config = dict(
    model='self-supervised image encoder',
    horizontal_flip=True,
    color_jitter=0.4,
    norm='layernorm',
    activation='squared_relu',
    drop_path=0.1,
    layers=8,
    projector_hidden=1024,
    projector_hidden_layers=1,
    beta1=0.8,
    epochs=62.2,
    final_lr_fraction=0.1,
)
Rows from block 3 of a small self-supervised image encoder, named by matrix and row number. Rows with one number belong to one neuron. Each number is 500 + 40 x the weight over its row's rms, rounded and kept within 0 to 999. All counts start at 0. Numbers have three digits each. After the name is the row's rms in percent of the matrix's.
After each neuron's rows are labels from the 100 images, of 14848, where the neuron reaches its highest value: "colour at peak" is the nearest of a few named colours to the mean colour under the peak; "responds to" is what is common among them. Only what is clearly more common there than usual is listed. The data: procedural textures in two colours, tilted and lit. In brackets: how many of the 100, against the usual share in percent.
# fc1: MLP up (model.blocks.3.mlp.fc1.weight, 1024x256), inputs 0-127
# fc2: MLP down (model.blocks.3.mlp.fc2.weight, 256x1024, transposed), outputs 0-127

fc1.465 095:544505556485465482456483528486530471488479502486478533505475534568490544518452424528529507501491501482515483498542470504497500501445442499550468485460478510499497471444476482505458538509480520501567438532520438487520451552493489491511512477485507541485493475439507525515488474482446576484476392498507491522494478518498481571491508471340551478539544520460480528498478455480484556496486
fc2.465 094:464490526474503447502473498428455511500507532459530523460492495460523499480444526492502505525486502449557500481499499517546489412412472523436546508455474543586485545489489472496546520488495489541509613532487461478504510463525619563506456504485483450493539599642495523462545488500466405515458417460505451520493471536450439533617485517439545448482500455598506479532525483464568468487462
colour at peak: red (26 vs 5)
responds to: red (43 vs 16.3); cloudy (32 vs 3.3)

fc1.230 098:467548491471528493516483434499500513480495465471518503484458503503485496515455293543622493461486504541519497524454530486449464457517475480525503514498533452493515539517437555502514515431454478533507489465326481529490531424471486495458488544476491568525458475474507531525515510567505507497500536472448418508524526475497553502441424463532441485589478517516543552537501511456426497562478
fc2.230 106:500517538541468455530547471478547475457511600490462477528504482526496491491553448532504505520502511453513431464529451483602494468467438467517573601545514455577450503472504490467504500527502511544510470480509475508499553516548502470519508482523431477487515495482540563381491449529482486508524477513507541553444470489444483497481508534465488504514472489555452575540436558513531498615475
colour at peak: blue (30 vs 6.4)
responds to: blue (90 vs 16.5); orange (61 vs 17.1); pattern colour: blue (48 vs 8.2); ground colour: blue (42 vs 8.3)

fc1.37 096:420535489393521585561517460449450502546499532499479496481474516517494442515449467501508523480562491463466524504450506471502505408482512480478508472516510512477464528473529459567478533543481591542539462565515434540492530543500560503516499523466533519553577544532541485468517490522460504515590435519483472482508484451491490555563515528526457458485525477501491407515475519540478493497532
fc2.37 095:534494523501450552497495533493549519511570517550431433540506490508439570499456527511538539511474477556495550447551525471458574525484493491531518438508448543564490507539500508532425448450530563499445469493485511455474505437516483505437509479559520436523465525509516550471444495511439525477481510467548564449473505530456550528517529498505483530440455466535513601456522573508370501544509
colour at peak: pink (60 vs 9.8); white (36 vs 2.1)
responds to: white (100 vs 16.9); pink (99 vs 16.4); pattern colour: pink (56 vs 8); ground colour: white (56 vs 8.3)

fc1.592 122:488555446370511520539501439442515517492442510464525494419491474503509516510461494521533508503556517569526483519496490501543503409485446435576459507483485511482572553530495549524496495447507464503528478551525477586464488539510381492496485546409485546557522485504511420425492482477398424510547457525504466511436539508521451539567454472492553516444461553308456562519485537492560495483486
fc2.592 120:507472575508484438499481494447496483534470487502522442506482490492492479577518454463475474481448490528454446493516566548541518522466638552525522506452456476546459472478576495482491526472460484502535507587476481502508478461513480495481478533554530454571461493538493478464561472528500521466516465509570500557474519464541516526523545531512515472444478519459483494536533511478514570475474
colour at peak: blue (34 vs 6.4)
responds to: teal (62 vs 16.2); blue (54 vs 16.5); grey (44 vs 16.6); ground colour: teal (34 vs 8.2)

fc1.598 098:494516462426473511586469413408504511495482538483541526457514491478498505534492514528407523531508527523464458481501541507573484507432504473487501531470453496432546609478548581467461475474473523541512513529459472513494522575462507507525509547495547530523580466537507464517443464550481518509497514462455456509438552497513475488599438421484553468476504458407563407481530487458569520526453
fc2.598 100:517506485555517541472494509488508527539467545490462468456480440496468461434530517497488473446500505488491517510505573508528445565558525542482443501431538477497543453574535588444586513449470492498532466527458525480495498433548470451480455500661462470547502420473555482522513536534490475506544460453504524520486452472414571528483475494536504450496518481432498424533474441532477460523499
colour at peak: blue (80 vs 6.4)
responds to: teal (90 vs 16.2); blue (90 vs 16.5); ground colour: teal (54 vs 8.2); pattern colour: blue (51 vs 8.2)

fc1.140 096:446464437454459576543516492471508496567429520504419457481413405527447487494470518496517499457545538541534499569424579489474494575468543445547455425508493508499514554452522535517508518499517517479491460548466506536501538496549477531477466509517497518503507461507523431519531483547540456456538512511517516474580465447473461453519490533491474404529489473480526544576534470499541463587489
fc2.140 101:460508465504513574437467520491539485513514478461532463512468542512506465530415472488515468543481536564455524483496535483430437620500493539494510506485486530514460458535530491490451534501471500522500552537452521527436462577456512454512525470464547596493530557525498482532483501572481567496519562495478495514521448410547521520519509538542560534487488505469499435445464469509472516420462
colour at peak: blue (40 vs 6.4)
responds to: yellow (64 vs 16.9); blue (61 vs 16.5); pattern colour: yellow (49 vs 8.5); ground colour: blue (47 vs 8.3)

fc1.419 107:468564429485483506551493473476476517477464451437510479534488542438513526404451454524450452500472474491489485468441569512467449473500553454441529503465579499467494445504522426560459493455466612547482464670486525521488493508527509467535521403525483590446451550474450517418505492511446452501495524447503510503521537524475433512534502494495464464414530488459603504483461506493447498495511
fc2.419 102:495468494479487505552543505502483549494469420471557464489543547522447570511458524406527474478476471474531533547498528425479438537542482505495512520543527548533447501515515519495443531520499521463506580494496467504480477463547534499627439484427549509530465506501442520495478528415479517530476516456575484490439516496481486529519542481466520490561477564455528441434490475531562443517450
colour at peak: pink (25 vs 9.8)
responds to: seen at a slant (67 vs 39.6)

fc1.114 106:501502496492447499433481533478535493461459516465540487442489532576506519480449415566534489528441476522513471526549519524485477421420474516485478511474490484476547522455484450495371540510539524519522468550454464460512487578473507495457510557488458509483529469519593580501495464453517593499479469473504497481491522499492530543505475480433426398544496494515477482498448497485460538542498
fc2.114 111:507492500497484430484522514466471557459438483542510425504501499471463543501487549542526494463547494471521493477507466561528540536470570455475524451418526499557425516521471484506525503463526524515444528512469475497501463565597550478474508538473514474603498469554457589486501495501491510481497432448539486490480559487577475457514513478468459489574489484501472437470553549554464463493463
colour at peak: red (33 vs 5)
responds to: red (100 vs 16.3); pattern colour: red (68 vs 8); grey (51 vs 16.6); ground colour: grey (38 vs 8.4)